Weights of a small multi-label image tagger.
Training: adamw at rate 0.0011, batches of 512.
Data: trained on analogue clock faces, 195000 training examples, 32.8 epochs.
Rows from block 2 of a small multi-label image tagger, named by matrix and row number. Rows with one number within an expert belong to one neuron, the router's apart. Each number is 128 + 32 x the weight over its row's rms, rounded and kept within 0 to 255. All counts start at 0. Numbers have three digits each. After the name is the row's rms in percent of the matrix's.
Before each expert's rows are labels from the 100 images, of 14848, where the router gives the expert most weight on average: "strongest on" is what is common among them; "peak on" is the class under the peak. Only what is clearly more common there than usual is listed. The data: analogue clock faces.
# router: router (model.blocks.2.mlp.router.weight, 32x160), inputs 0-159
# up: expert up (model.blocks.2.mlp.up, 32x160x160), inputs 0-159
# down: expert down (model.blocks.2.mlp.down, 32x160x160, transposed), outputs 0-159

# expert 6
strongest on: second hand
peak on: face
router.6 081:071145158132091136125071120156141149096163128145094182124165171094137134107174141136096110093065110151150169210105147144085155165098159101119083175087102154107097145109151133106144082107122186136065192154144153129142166154152098084042127140154116068067125182117109073115137162141171150129112100105143146175159145126122147066131131114131172114126179091130146141113179113148090098102115121176111074147137128091125128109113162134168132163164195064183152168139186142152152148093108118
up.0 113:158103150142182128133122117038109102144106159080122144107094066142132163132128110225112097100115151112154159102160128127163089098121130067140139125135045176135176127102192132091134089110099067060125157160116116158118154085144123110116149184116165125132153151117162127129146121156115108130114121170135035148170164143139119147150087121135122076125133147132112133101134205160079132156147175094219114132120090162116114168082160120131108123094125165108182138200114143165135080123109078
down.0 121:095154113088138120170120067107124137112119158154175101161102165138078153155087133090075139127093173122138077158095086065100111109155074107133126157164117110131115057135106083135085188111121115115113075106112151119118115046091153143125109109115149099109100114082088119163176152175099072103125108098122165119162168131093132116139179149119092196077159129113142127115092092135138145207141165122061123175163114181156211085194148164143118156138117121109133108120172193151161130112126119
up.1 100:070110112156095167123131130071107145105089127155101146094143169158083077062144148153111161159121171198100180153146077095155053134157072133075126143127112138117110153124134158150097119129128082060149091155102125154156142131105156132086117116151165089147173157143097113133198079116096137108108144072114067144133136103095100151160117155146110158117174132110174106128103060092090096134202143147191091126087150111164119185165191111125160171115153093086141126134169110085170095127143159
down.1 092:085072039120121122154119139112120125137152173180097077173103094152091159126075149097104122125137174112159161116162123129154108110144101118145085106128056087077081115129137122105130123157149119138137112130066141166091152137102152120148125098090114172117151200168132189200187137087047092113087079162144158151171151141114151191117136143143058173116153164118168166135125088136134156127139167157127167123203110095104086132132147136052115107138143119132103108141127108152136185132194138
up.2 100:104176113112186147108125133151096158140099088125158146189151162083127052153166182121129129091134114095132141084166137153178146134123136099089103135130152068090188095123125057140083105143118182142092158143097176093063162147220134133165091074183090171141103094091154124143111207138174164129087129151119113127112148091139128106174182114142110081125142094100132176101148168178066171105121102146151126089172082110107139127149103097135138082111071131137146162137153140126108085117142147
down.2 100:106126147116153213142108078111148122134104142130110104145159185130131128107175083126167053128057131100092164195101126093159105125161115105110103139092132153144111138110148100156153093175087090092191133129129147131134130128140120074112138139174151118106165120075117094015141113107158112127115114137133157126167138151129071121152126142103160070143099173134131124152150107093130084080109111077157134105060148136110159076141121047168106199145124104132135125088108175088148188116047160
up.3 096:156174184111174160103143106110090159155104131134150143146086167134061085099155152181118132070121089133174145084155103089147146112120145115114115135121138098137121114073137136150142072163126075129123123071156109105146156195128128143103097088158088163094170088135162128153191147134127156117200109064120088100158120079120113121124095100111200073102102138193120148104054090167091145153136148127089068182229103143131101139142135130159164103109099157079153121120103153113090137134132086
down.3 088:083160122122110147122075127151142144124111159075096127130133130187109130112161112152132099137108161145121184152119179124115177137098111083153070164176094115130169180114137140179136108120086080124135140105160178117144129118148184070081109122159099139105133124112117083000143138142189170103122103122137147120173102176072164120173106123124071106119111085172147085132142108105155131157164159114125083139139152159128121124119109133126126104194110128095114148127092192142097159113113196
up.4 103:101184146157161122158161126110114086109108189167155163126158087139104041150124115044163115098069077131160143116133093060088112161148189151115113129071147159106101141164097132113115163127111134145156093085151090160107138146132171140129118127109177101157115123106117129155159106084147095163149132127160111112087085119171133150185142135181171137109112157110142141128161126074152122095150128116157057149111153121114139115086141152183148113140189126100063208119134111102206155068129203
down.4 097:158108143095096162120175160166047113133092126145169167073092119113167168104118079120153117117133151130106108111146201146157166120127109068138121123111108083123137156128070096136115109132145119140143194157095119152070178150175089166107115106118061114077213123105117179156127143088145085125110146110212203137082189062125104129118079128126119139092158132166143093097126114100129134122135112157157150160133151112141080132180135123128099081078113120082139194140090110194120089153117123
up.5 095:105123140115163081158090159113174175156141174085116096167068101101116110140161156176111128099165208070125128105147106142139074169119083103092103147168123085097147106160133190120072127121129061091150133129116116120194138188101142120095105118106143145090185131188093153143112097083099181091130133127149059140143097101165141149152136131159126100131104140124066121138076109149140098100123138105194178122183186157086137102137188117111183120158127201137115111089188112152127110117103142
down.5 099:072131140095072067098135195096157130104109132130111153115124124131077142123092160128120149158160157094102136135068065130135149130103067122179082138135104086125185124153137152121098121060075075094080111136122100131118097119096113134172105104183132122155120126069114107140162129189185150181118163144127128145157136119094113176168141158133122116092123107104117183130149150144066132141153136151172148172093103155123084102173198202108195160131059125133101056167094141159123088096123090
up.6 083:145135151125211152149067070157136119111215103113111155087140126100121134119142113187163162091152087106143085114077129115176151094117094125071085154097127076126132138121091165121127113073120145119112202168126079118089105112190185119124148093119122138082141145130139150117097198162129082040112121084187158107158129137132171164119163157172114099128149112108147123112154204158077138157174124128178156131123105131102097140164142129121121122078122122118168136134089117125063139129141042
down.6 084:116129155102131167141156137151160124155093185127133186150107153133166109105139086168134094128055152114100145110085106104095065158125133128153071179168130146117112155112105092106110166150133143190160116161117148113104144097075144134099155167135126080156111177114118138095180101137163173121134087050103112111161158139160138108126082081084104170148159152123187118163071151156094068118164057125113120143177085159187145070163089173144110133147112189183124178093110180149174127091108161
up.7 108:103163115154086139121161140144142061089106133157098172173163121144091150064141111050135124151121095142104127084158155110061134130115142122181128114110139150056113181108140188148122156091148151147080142123149104113090135114104146137112149145085146162155089138111117095114127174199120141126147147088108153098097109196112153111015090150157161164121103146155165121176182175101140156105097174130118084118168134097110110130101129113137085123052187137106042093152130110111140142184155107
down.7 107:138155146160156081132177149127085110103169121139108161161124035113116167083165162174128123150171129148170148127175052125153110074131122162131104122139082104100129080134083117137156087103131093099142160130095113140121128146181136178117092098108111093115151144069077160199152116175174069105163135107141189086040115139179088181139097106130132065156097081151095123174114181110133122119107187135135100132140092138109112173095173173143155088141101164106096178126136163120102107134140136
up.8 084:135085139179101131107155118100094116193090178155118072141120078116105127161113158085070121126144102060151134122191103148157150060173107102146154098138134104164138140147106091128089128096123121104119137135162117164125080126179171153146146146131164121105110080154114168154120128153052121070100114090112095133106126103160110165136076147127091070160054152056092120103154174114165187140133154141124204120147098138114143128136181136111045122130125123099081115033087087135137131122152159
down.8 086:154086078162141058116149134125143118142147126152094097126151122197122154138138135135157146083108091190112126125175116119119179150095180159033101130111134103111144103131135130118161106123097169109091167117116132102125094096133165118176124136118135142114154166126185088133126108149158157070096217138100140122119117159168155156116131116183168130162146085105079175027167133182148113098186208091116068134157126120141063165144111071167151123113155139143168128162169148108125147064113136
up.9 096:156163097137144120161120154076177089125103128180157099109127141197143177126177115092154093139172152158144148147119098079096143118142042173081097168133127142072105146118098103131136144162076058148124156132135135112137125111063154156153127143084087063154084174175160127110094095132079094110123136153142123109095129146072196141150066196161097119073117159117112098153123116140187061133164162135098128161134142115102105105087134104128109118102132163132107167113117135175132025104141155
down.9 098:123183137142134078139143145143058079183154090198156145163115126104097175131164109121076127162148093153117094093199105163140166167121126165157097127136130079109158149138070141154119126120146107106108129157090118123123120112156125180144100169107103145150170099131069154255167149128135114107133098101176118135059093084090113118181133130142130149136123117130087092105117112141093170137088100170143136130121100140105121209181163148107096061102113188140104196160124105151120095158131109

# expert 25
strongest on: dark face
peak on: backdrop
router.25 098:068118158089064147160145111173090107153172110133070119159184170121132181077145139146188190149157122138109181117090106140079135116067127095162131087178094106096053137065163076134101165100121103067116146130132073124167094110105137140146085147112169179158116175150139092134089189156094166145080135108137137105112132162102168136168118098130120134080110095094129102080129110105147117089141180086148131102114123136090143063094155164145114142094110178157136180145117194152141130145110132
up.0 088:119155121173166088095112163104145091166126126140142071066158119168131147119128162111132131203083172146112108151107146123166123113187101114088103120140118156188150114167079158105166147133143160090089105135147112150090129127134136135226122098129147123170157072196157122160165131106143138160165092125126106145145139157119150137148117194116109029110108132117159103165071161155068192174131116102137149121103121076067146112130095146135068182169105122161088086122076135084108188126095151
down.0 088:129097050145072139142151176158163128215120095138124151178141183115069088154082122093165152150139179093157129167125197151140097161101081134117144144164122177101135061136192124126083115098151165125148124084133135141115140071130085172159094114132131201184129137133126048133117126128099148163145150102070118128105138114074154154140181134103122134136146105120108092124199177147107161123115179119183143165112170133124119098153140185126123144197124183136142142143111089174161140105109108
up.1 097:129103088156138159115151124181040087084149124099091132163159100144109069122174077071087091129137122154115170164067093103150111136131176118152117094126122164140080163120079116148102155128137149158167098153145148094111146131163140094142091084042146117138162154144132118170113171103172216114042110148174141114144138109157106146135147116177139152144152081078139126139128080146152100093122151074153160167094108104149132140133135138149151150191147241142126129076091139107133123169127103
down.1 094:149094142127169189095099133192121069096127099152195141125172124114138130181137074091109171145111114145119119151157139111141124109179174157127089077111130132097148100114090180158159151158108115117159144194138110127106179155062153052165095146113156116103097120122083175106141130102158114122102053079143076074116195147139175163159144144078125135117138134102064114132155153106149131120106168153112120143105084180194107154121113118088125133171126085097131077092182159151177093154189129
up.2 115:152174137125084137112126137097119127168085104134076132118166096064137153154135149080104132139137152132125137125156033114100163021086159104071170154065118189148109140145160146097113090162091082114127193106175147134118141079174116132132162142184130128124154145184171137122145086129087080165122105102132136150217184097142124092152105122063147107165095130084131110102110155148088118109125136142162152161169183106133127152153165117107097088117099112086149126152143162120075161091163168
down.2 114:148167134117117171194140172081154100108150146165104124152140155110162143114132108179179133107150124132089082101121100091174158132093119127133106158131130093126171063128192109110134085142181189104131132089121123197095122111087127180096131118055131129103137133110140167172123116192080132088196128100063133152094171108154168105126090132100159108145073126131174149123056143105079112139126131158116105150145184098205072131088101126116082089135117073119089150120154110050147096104104110
up.3 100:107090069171123119129117127141155088153101081171096152126160185126111138090153096182130122110172058162068155131179152131111105117133135130145091123073119165148108065100136140126172181175104127130050127137150117127095104095109067160109087114032112140165139176085101139084086127100203122164132078193084123133122161124169124112133092087133151157130139151084106120145123108136149084125107124145123118117097166074146202099145170162149072100166117161146118123152121096182155142099086159
down.3 100:173149144119135098127180126136094180116157159165126129124185096140149120155171073167113084180074167100172044118097045107131179144141183155104131130101143137188122127177101127109122131149077142187117124140073149098081068088159128090150127145112103083150112065118084130169128079117155094057143135109161103091106106102149132144087136162105091096188103142105128094144166168099158124104110127103124068162165091148095132169125110111099086128169144171099197159123112156116129098104126154
up.4 095:082105074160074142161141111073135106141089105101157136132185123115111151147153123181108130124125075163123176102147172087254080096103148167136090126169106117131109104084104114176160095131083140180099159099075155125071149141123087097103093136090131144138078145169125107190107166153117159121146115158135143113123150142148185141124133122143129141132153100086041110155128106149109087144070045117112093162154168131073144069128140155139128101181131162145115080109175132168099124129152118
down.4 094:153120148046149130160180106074112102125086155193116159097115113130098119149247111104144101105087120091179159095121166122125146135150146075169126178127152154097206096125100118116163083172107161149147164182116108106123170115164128077115096132115167097167086083167079136134144127145141145098089108144158146079157140172155128177139121166126096113173109124133095080142096165119087102146117058172106110163108123136194070125178111133143120159106141109075118135110137147173119154137118193
up.5 100:162119140121185094106082133198048120087194152134050129108125040133123111120207121121123083116203104118102122092084132121114063120128160103165122130105115107124138194102086123152163168086138094130114130132123104126142122155170148140087163177094082179149111099135096109125129211155143149117133157099163147146121164118105181135127183144180166149170113092062126105099146103141123098095123106176130124107076140172084114132090144153094129138111134140067131142084080170151149126120155108
down.5 098:157103129173187172096110141177126116161127153143180149111137128155113157180116078166110132079126122131104121120115080144124092109155211129148085134070117114137158149140148157093138124140172143181080107160091179100177193130066110100151097210137133051120111136154091161130117104155150101166107084055164092134095127158140140092148169166051088106116113121130124118159140116151133150119136107097132136132099122139176129153132076139100083123149185068086094163083141171162183113162184143
up.6 103:196152082132128163151072093106112135144122209147220146163091115139127183188128172129149129120105081101102148093120138115044153115169083099131094114114116118077081101110148148109152141138118090084187138146140178077122131200120184064123162133149118079079092096082137142112099166123132153086160109081132121134144062128130123136155128176108182099111157100149202164159145165164112145089130137071160090117179117156129177159112128143149138126139153130091182158125150118113132147114110124
down.6 103:103099084119148104128113098123148154088145100082098111102116120172166117206103181109146081086124140151144166104107157169096125098139138133105118132146091200147147166174209113087115146096092164117131118151132136145140165161129186066152165050166120157088180129102118154116145126196123149129143141129062115157142100143147106105179132091125108213106128129094066186105138152158133095108179126125255135144157131108117117106161122107179129121129159143104087111093156131149153133167092132
up.7 094:084112074132106095151154133136051104102177151138092148076200084108141063130164107102140107154111113183138124145145163098133112118125139142110124074165065116120164148127103156179100172159126113164125120068118117118117126120138153110148048144091191099184131087130062100163152132101166199129113063139149137114123113113116103110123139111111081153192129142122107073138165116156126198185121158106153135095137107128172053161127126115138166107136108147142081106059088184126101163128139178
down.7 088:155122076093132118102105049124106107201091093168139117124128128118154097168136114092110115144078094112113153125169198136156169184123157168099119105093098092115093125087118147188158063170067086184127166132151143130164159095095043110155111156145128148128131150140146134130113082146107094108120140072164075136192141105144118203142191133131064187131162137127141122120118072167160136098151107153087136140106076148170155111196107110119118118139137143048109090117100137137160121130161116
up.8 110:097119138111165136101123153131050079073180119090159170117130124089135105129087106104137160178119181126154124179122169135081094150160114133157154092130131167087187133092059110161147111136066128132163147154171141091077136130095129111167153102118147106139138122107123123116139125136175126143166051207134100122105072072047128160129110084120096165157099080135136120072110125071106107148157178110144140184110111085146110177168102146155084145148145185125114098128056171110103082140113163
down.8 112:139147104088100104080113145123131156175060064093134125129140100145124112172113095094137130159062114133107138105208146129096154175130155164162090127165089177113087115116107158145141119110114078103192135083134130094106173116114091146214172165162137132158159194151090101102120107117107124154081106114104106112118175188103140163134136122117102169154182210120124147075134123132092131174129134084136055117122167201128175139150160143121090126146155064095114090141172141128153129070173138
up.9 112:148114148101131114132166094162079092089185130118042113164153151103091074129155157117138090099157182141120133138128136090156051152134125119152167076146086155146118166094060134121107246151089069184131121135096145104127121132128136092139130173071163155152152114123093192108140184068119132132112116107097097149139120126177129144126145094146113139242149156116070090126162106124111148142130136100137103170071111122116140104107127108157154154167138193141109109132101126141071161146158117
down.9 110:156155120121119162037071122182160185166134122089157149135145101135168103159125064126111185172100098091116135099149103155107167119164173186108144096117130091122143122100107219123163127136098146143112125161099148134139224148102069076148119130137146065147080101150101127146154108115154127105124164095161111081121148191104149199169121118042105153120120113188104105151133108095166087106115134108068170123123091130160134168180108082144149112142115087085102116093138136122142135136152095

# expert 30
strongest on: dark face; dots
peak on: face
router.30 127:086111185167123162071119109098138146157145131109115117143178139098140137167079096063151114089149082116181113129100098094100119127103134183161153130104137125129130184129113128140112080066134091137064105110138136168115117130126158163129189194100124139173071097086137178094082144181105131092143169090149076195085155190098187163068097155157166140104132096139149144111163167122160091137099148176142117105090177136139091170091181168104129174136108131079138150086111089177157128105126132
up.0 105:155134144061158154167123174206057170145115104190142117201111122078130096128121117122125132100163121086102129140072117127090069193147102161112107215084095127154166159166096138108149109094104123115131147109103145154154048143141137122125087130114111165129149148096115150153127155144120154099114134096225081131138145124108139125112189077173124086149165156091193155046092100136119133086163148182145121131146116112132085126147139126074151110082108144130161163116170107171122106120152092
down.0 115:108175120180187097105159151126141087146108159113146054117134170170114159129179169121135152119159085119117146128154185149183102119128126100095144099076142123074126041160129131135166162116106163155084115190125149128134134129069185109137142171102113113143138157166148096134075076131142127111206118132103142167171161153132166103118150141143179168058118112068103123172164127123155131160120152107107080072143110155064138097133090091141127125127147083132161086126063076107134103128102212
up.1 103:178103092144098146155158079088149061158115085185099088167158086094092145160151138100159123119157144185140125188133111140128113123137097097122125103161106119118130111131083154171085119117118080051173099193099145078092105091149163110074113097185128166120192102071153117144127111116205113126114083112093106135193129099149185143135132129077099184155121126049099111164136110131093125140106134117142159152114134142147134161136149139163113172132111159169095067116101114136155176130059186
down.1 104:088137139136123076139091099145097125177103166136132159138153060084149152129150134126120132130155096104096164145116094182063158119135170121158148077161143092155156136146135134137107109145119151100114152103131118158075192169172066199145103084123120148069108168171180161143079138104121125121061199097137202105101134139113173144103160170166121141178119124147112090118105127107123123127062169045204119123087129210111131159132146086150158096120124164112116087101126169138148149127169083
up.2 098:222113147113146094104121156156110123123101131197124082100155133089109089163129145086127079132108167136166078145093133093079117156150142144134125091096134162147136117085028093098135138174138068136122159056089129111131087131153081116190123094135098159156201124138161117129135136118139153178124113158221092191143152132157085132055168139091169111147095114160153194114134135152142145166088143117117114092114156122159108163128108129114143109132147199133178132130069151115081126153098147
down.2 092:116144149156078161169119129100153204134095107143145186131090146147161094128155080086114182140200108122083118106145155089130106088135069128082135174096136130113184106123139104152146071099100152077098153122129102104164159078090172135114117180126120087118186149185136149141109108141135123159147089132113149096129068120134139113141136142107120127123063141063176164153113113160185099121111155081142058147182143121164121086080164134149149195205077124108136150152125146113177130081097067
up.3 086:167116089171100108097078158131143113139101079177149157086192107119121109186178132101127090136110086128139116116084089117115081130143115119141138113172170130172093085134076193107139132126082115133132119138110189128051128130152174110148108143129128121141150161096153148115105080127149127108118042085133134135210144099073089177205164145128124075134165087136149122118096139148085163088132147079156204126131124086128127151166140127192163161168128130157125180076132184119108135185113171
down.3 089:137103161145141137136042103104119111120079082159098152167106133121128136114104158066094142140150154127182102111151134090122110132191087134083122171101163121126113186178131109131089155128086131100100155125144087182065098109129122150215074083129137114103151181162098172161129174141134146126102143107162145096068127086129176079099136147104108120202125141122103140162096091102180135062119188072138099160120118143149098085099173119123157104156061152188099092122116153064111139120167144
up.4 089:124125091183103165116108123088147083107165144111151146137192110105111174097176127154119175105089140158067168100148151088103137090137136117141141122166179125115080051061169106153139179106145168118129077110188140138116122131144154108157120127117088100158077083093161158122156108153105125127135112164092120101089126088127176074069048138127153173081103152168184126180167098102134131112157152108118148167101124125097120113125088087199116147194194100148080136129102145097149126165099072
down.4 082:059116170120111144154151114127149113109097119097143134121111099105074136122078180193146165144099111112145128149175164112129135168150141141155173126129095133099134090169156146094123147129135159130105117180131113118099171115077100084033137120206084129151175140130134149074144162164100140156166168153139078131120142115165131092134208193178179171145140101124036164139171068199110086152134149147182129095146088075131131074166171120123150100103162121132139153129114161153131126077115136
up.5 094:116142115119134129131134108163159179113166134140126113195115099081072071141143150123166126077122175160151098167045100150110135146076128136130096168093127097122153188168153163078109105123123157094106168132109115117159101204058139183129116097133139168117137072166145125134143141194127140158087163082193133138070110126111120145061133142134137228134137122130116144105108128111137101095110162125117136137144123150148086156122129100040169097136118142126167117143095067224143150089168123
down.5 093:050165110194152088115109168154113126122125185155126133086123138171142110123126167116172205139148075117126169162106115108163165145114131102097124138128141125107116085113136111112163113150113130163108127145114130114171159158144108066124087168060111099155133130166171102130121034145153133150141105134101113151148095164133140110135119109153163101032137091090132098106128082078134118093091133166114119110192114200108179136145129145151128193194109036116133115096106138073121166095055098
up.6 089:175065154148143172108164126110094060102108183155144163070135123163088161149096109138157116164128150094123167096092101204098119121154094105158155102184101124157128135126047135089106122142109118073125106175151088117087129138153147135169130172130124117100171182123142131074101151119151132112077119067111130124145085122153131114104153107156129132174171140105101103157094134105121134175162185059142097156090091079124131098129103213156096166157055128179155179131118146096110074181147104
down.6 082:171140062116121125166080107150143151031155094149162157105112091123144120092221174163143119173119118143104092081132137098139121065096103117145151146129089118177120085174089142102130101149084109151138061125117084151134174102089113176177129135121140190167133133182147120138097118106090157122102112103114152090185149084041121143085121089113096148139144141069159139132140154117187142114116126053145111096136111182128075140119099140121151174118155146175119147179115179123148161180112150
up.7 113:176107098144128120131105176052172150054126165090140123092128135140137091091097132155162070171081145097144142120077121149147107066126145120135123093143111147182134127128086138105204063152135129174125072117144124166133159161117093108149149092170117127138137132158132153202129092141133131165135151120132106186154090088119126121160158064068054118174123129133168178063162129119161129133114084072145146114087096108105117106135093091181127116198109096179135125113060126126131106074158179
down.7 120:157109113140131140131112162089119176055153202137088111139110150188070151135140079104099099143061201122126124105057153119155141184113093130071117107157170067119094195130121126206115091110139134120162153090103164140113115109109198131136105161114174146101107101094094096182148108144119132146102122103159078122119171085119120106112119111111076086089154149158113126130096115122070179158129158089135130143142131112157123156130149169076153075120106114120132089140161059085115109178187177
up.8 121:110141068133128083082140189113118121123080086129114128127120180137127138158143113139168105159162149180150227163143130087113133151162074147093062156144106126104087136124114144166098096178114092124141182107033129111112124116186197124152128098141134126133124120112160132143138093133108141175130096152128115119190168118097146150199180105122146169108210120094082118085106072129099124156133130145130161126135146075093132141165169088163118142167100150176126097097138113160107093076052182
down.8 129:105112109129135060116127121084108094099126190116203122149102126156137064143226118152147097111167168100127180196095118140111193164131150102152110121171078127163113093177098135176139113151184114109125140117080120091173160118131091136132065150097097104118118133106131102183144092147133067103178161133152170135137145101096136114146094137206158134101122107115162070079148130074082136154105125114135113099090144175129185228123165121168111159090141129129113114104113101106149126118133172
up.9 098:115098161153147086126144109146201082088165096150101145108103058102068121205164131116106069123089146071156115159086152113135149184119146088179090067130147119133131104105073097141106085129111146098098122162171158116147105148070046130141132148095118071108135158153161151101127166180118166178146128072155155161099101165178080119073135125120121202152084083185120111111076156149101105091157126108088088133087134126101168138110150116120087132130117104075124135153097137163144107094125135
down.9 100:076168105203115091099152150200102130113139099075127146154168150133134034154134166164160156156193085114110154113146098123133164120140144063128078135127148124121142061169042122133174192159056091165117147105110112157164095129167083134148117106119089124171150147127157129118123104116104168146125097085107123116103067157102144088124087068172146056110077093132127126084156124113088144126130139117114161178132144172122131160150168135177125185083095107123145144131155114086104130128130085

# expert 10
strongest on: dark face; square case
peak on: face
router.10 109:111099192125119170118130073111129159153147176116083114130158153123155138099095076137087145134096147119159141108152146151134115092072133188118153119147163136086139097095183129090166141134178142139137126156164142086124156091184145181120196133120156116184123103133120133154087143063086104113111182160080135123152059114132145135068103154123127118100087166136096106192204146090141120170111101071163134059093147109124100084132111166177140106162135133146075099161122148070092180194103077
up.0 095:184130098101127127141142150158064142110105116052196156127114170160085175105128111171111175152110111089142202086115076117131115151175151091100114159145094125106111152153125151193106172185096152117167086155100108102156045100092134127122098097141141160119163152113113155149215129155125131172112135152123139071190129150135142093183139094140113135125131214112090143087090052146131120132129117090129095113165132078127150144117119097151134143098148136171174180116076182110128138105119074
down.0 093:132132163128056119056169070104118160154160129191173108146145083121115133120098110110088120092130063164153114146100115073202187184094130184167115125162142108149111089085094141092106058076146131136157137137132158106151093154088105122106083105074127135088081160126133119118176130125100123093173122146123115152130116162173197121122130063157110114144155110141135181167128170121074100151036158137146155077140107143129125094126089194112109122110164124126096130133165188132129141179137099
up.1 085:157153151138149138072149152166098076120149140096084085194136117105145124083163107133149191136111131172196085094138121125157157163037149100168152153124148134114151082126157124149113182126135176158181110097129088111206187093115103166098153134147157192158145067121099127115138146144109134152114147109130094102063168145121110153152147157144119117154095106122109089162144168125160138170149164159134098100142144125128084152120065124119157071113127219121163109137065119187072193116131143
down.1 085:152136120137140142083098147108143157119107137161121156126199088155153142121086145137095121090130065114157136191161075066157174121043091097120152127091118166211151114121152187148118103149134178155123057155124146133103119151060146124113144137168061130122203120149154110140170125136136171134092159146096145157155153132084083145153096169119129164120116143187154154100135113164149105103134141185093107140152136125159068124148139148069105093103143170138166167171101134070124088146049173
up.2 086:198101050104150108091094152091148073081094117099126180061154088164158082176111107126144113120125169117149078151121141172080149137142129108155040061112078096138197128114148157147120110088152139109138098129150147146133123120159146112157119118079091103093145120079137126114078125128153104183084121125146102153128127090112144154133166092141115141173112078156224129140153139165099192180136162110123136095119057133171125149146052165109133126110149151169112173125093127131113097111150178
down.2 083:096071070121143111155057069141148135128165078163138149149088184093106157090138080098195108141122147156135128137134157131123099120094109139181181147094154126060106092097138123096127116123124124110128160151182135087092137140143102142167161077154131146135114126141099156155089179139140096084127122179134140130117124154201107100124209121152094165139140137093147125121141125088203132114201140118135053138192139105111147113099123066136147099118101109234063143163168133149147168146164138
up.3 100:073132157132101085098127129052192139144088157108108116097180068139121120148151124080094172103139160075087100115084066117153125095158089139149163094131112141128136180148111170111106146141081091095160153121120108191114171140148115099093147086130128087104133097128184126121110068158108111102121134161161094140157162120045134144137118155145105069163144091167175113102154177113145138113116177165208235146113110177072130111118142142115125146144124054074088091138130136143115131108123120
down.3 112:193105143146198107114174181173104081166133156137145128078125084159215108097153164096116116108084123115165150160095130209115103133152093196132146121143138136133200138095090195096139129105155066173187143081110150131097085139168179095103148169115094129140147162139100094167105184117194114073116138107139143103131133108178144144164148139120120094172142137091108083122124129125084083169086123098158112150139119137124194109114069146138154136121050097133130123112120128152125136138188144
up.4 084:081162150071112118156158142086191124077149164135115146080155146109126129195120088178144110117152130074130079222103129103154105123216072111126089176164137128151162108085128112153118148142105157128125151149098192134159088087133124105088135150126131047084157136214125114107132130138144170153160099126138131066155079132134143061143088135130097141180077109105089081114086088187102138107149095120151114097134148093140158167143071079079115148114111121138144095113119100162122129154098134
down.4 088:124148087158101077059151157128118124128130136104117148051105140128150146125140084087139170188177196053140103137187096124121110084166149148158151085156101142104136171174116133154106126133122147110132162106089158111143119106176161214166165175092164127141131107148111101127098099115116177080124067091125135080093181105166151166097191133096093121088130148125094142188154097126126101170107086119084111110140196136122086139124123116124156100118146109141185077124133138042109114072090110
up.5 101:160123099138146124088130108128084096138111098163100119180123121174118102125132121104119107131103155193168078150092181081181157154109109119138113128124122188092169097106083164108162172098165082107145102122120089088104098157140176162120108154019112158126152080135113099070055137097187105116171168131104090168091143115139160120100097109131137089155127131093073121174079113160123143102076146093145108128100158200126148139129085174064144065149144160137162113137083139173171160114107096
down.5 096:092126133169090131150125132122173143050109190166184160063159108091148148123125132158111117150161123101164084132152136099198141084156095083115085127101119134106126099138119122120115096209152177094139082122154042147157095181090151113154135127097054128135138128143139139104170113093121126176209141134135160135137131191162103054087114144184154143090121109154120132111099107135181094125127140080085165070169197146111110139123141138130128089153100097118172134120091123159133150089061152
up.6 094:202160163117165112065197099178128115096103169049154114132102150143140143135140126141123131132133104069173061070170144203121144087124165140183127087142136152122138161113124131134186117147143100168122122127093135130198166101119067137148172125188147170145084167093136146163042168192129159096107126106164133123123131098096128129118139120128144112139069152120158154116116107131110173112093141179129106055071153103095099133125074084123103141063092161131169107091101143126129102119107145
down.6 105:150162154123075162099181126105131171145063088091141103143142054090123089121077118106109149083119093142128111131124100076166167170096170082144165158108066139206186122129138161170108060146179136132163082136066119126125102101072114108082181127125128098093170136127148167113152114167129132142120133150125161131123200118115120131089118079166122137134130123174060149133112117160135103052140159153070110123141148090134080135134126210078117100062133157145126167094143169125119128166116114
up.7 115:149131117121182154145091137124138160187157116121155153119089102109108128088105114150111165164146130071162098118106114190119121156098119130123152113099106094152092132155132092120123060123147227151141110159180139153186136162154086139148118105153151106158187169150125171055118083114147138178084154122161178168189072078079094118185242116112103125108124100152176129092125094137145147093184116136135148135092054107122137096103127125155172160110110133136148185151122165125067130127146143
down.7 109:134148112161127099096140140150110172166156062071135082137101108046096167101086133113195127089108081107182180136095083087066134175117190133170128073124145119131103188108088088129139088154083117167135159186125128174135124114134196134137147183107117132124097139129157090101073117173158154122167114114088122087172151161119130158103180090109080143150180177097092131143142109130098153143112143076111165099129077104059159144118146124172150161115078102141076105157122128103139101118147157
up.8 106:098106212052115154115113139143165192132104121099089111091127170131134141142126153133112152081199106162112111111106103146090153144106166172080101087147171081137055103063149086169139113084135094109118143165148115122185130138143221131096088137133143114132099151158167079095096166173124161108133142087126111098066144098124189141100113143116204145105187077135157140128123151122158091124138152152131115120106121083090091096112161174113148152131126097068155103124182102174161136146134073
down.8 108:144074093076130117134130124127121102102155150098164110076062137155104064188121178123093138105122142117138173122122116113157037179163040097152084159110069102175186163155095104144120178131113144116130115157162109153210106197126124129080119061184119110106131125118113109116137116138140119129035160163167178157127124125130129134185086152141190165142127168166126145081096110125105125127172089145133152120095113073084145092141142134092115124093098173125155136113126131149157120156130178
up.9 101:081120056105097090122149167113105119110112129131151119124137141119059128141155093146134143172172102130106180119208076077150140129127117146118087163118143104090103131144141154150086083126092181153111154154106157131159151121167101159084122066142123140140098118110112127165178104136124159142081094117112124101227103082125086139219128125148164099073186125107082095170131091141114116122164130100155140208171140097125095145193178075153135193117147154119100093146154107085114121194101120
down.9 101:100149135101150105107133170178115117175099048164142130131154090110129168145113160080120063117160076173121192120096151105146106108112080144092087124121130099116099103131122151132130082077164138140177161219116083116134157114167101156084144119089141065098121124139092101138164150162148080116134089156121114147152077140126094190195058105120140124122165172190164148142103181111087117149116157164203112118119147155149100124119138126108067122080121176182142134100133181121124144197159119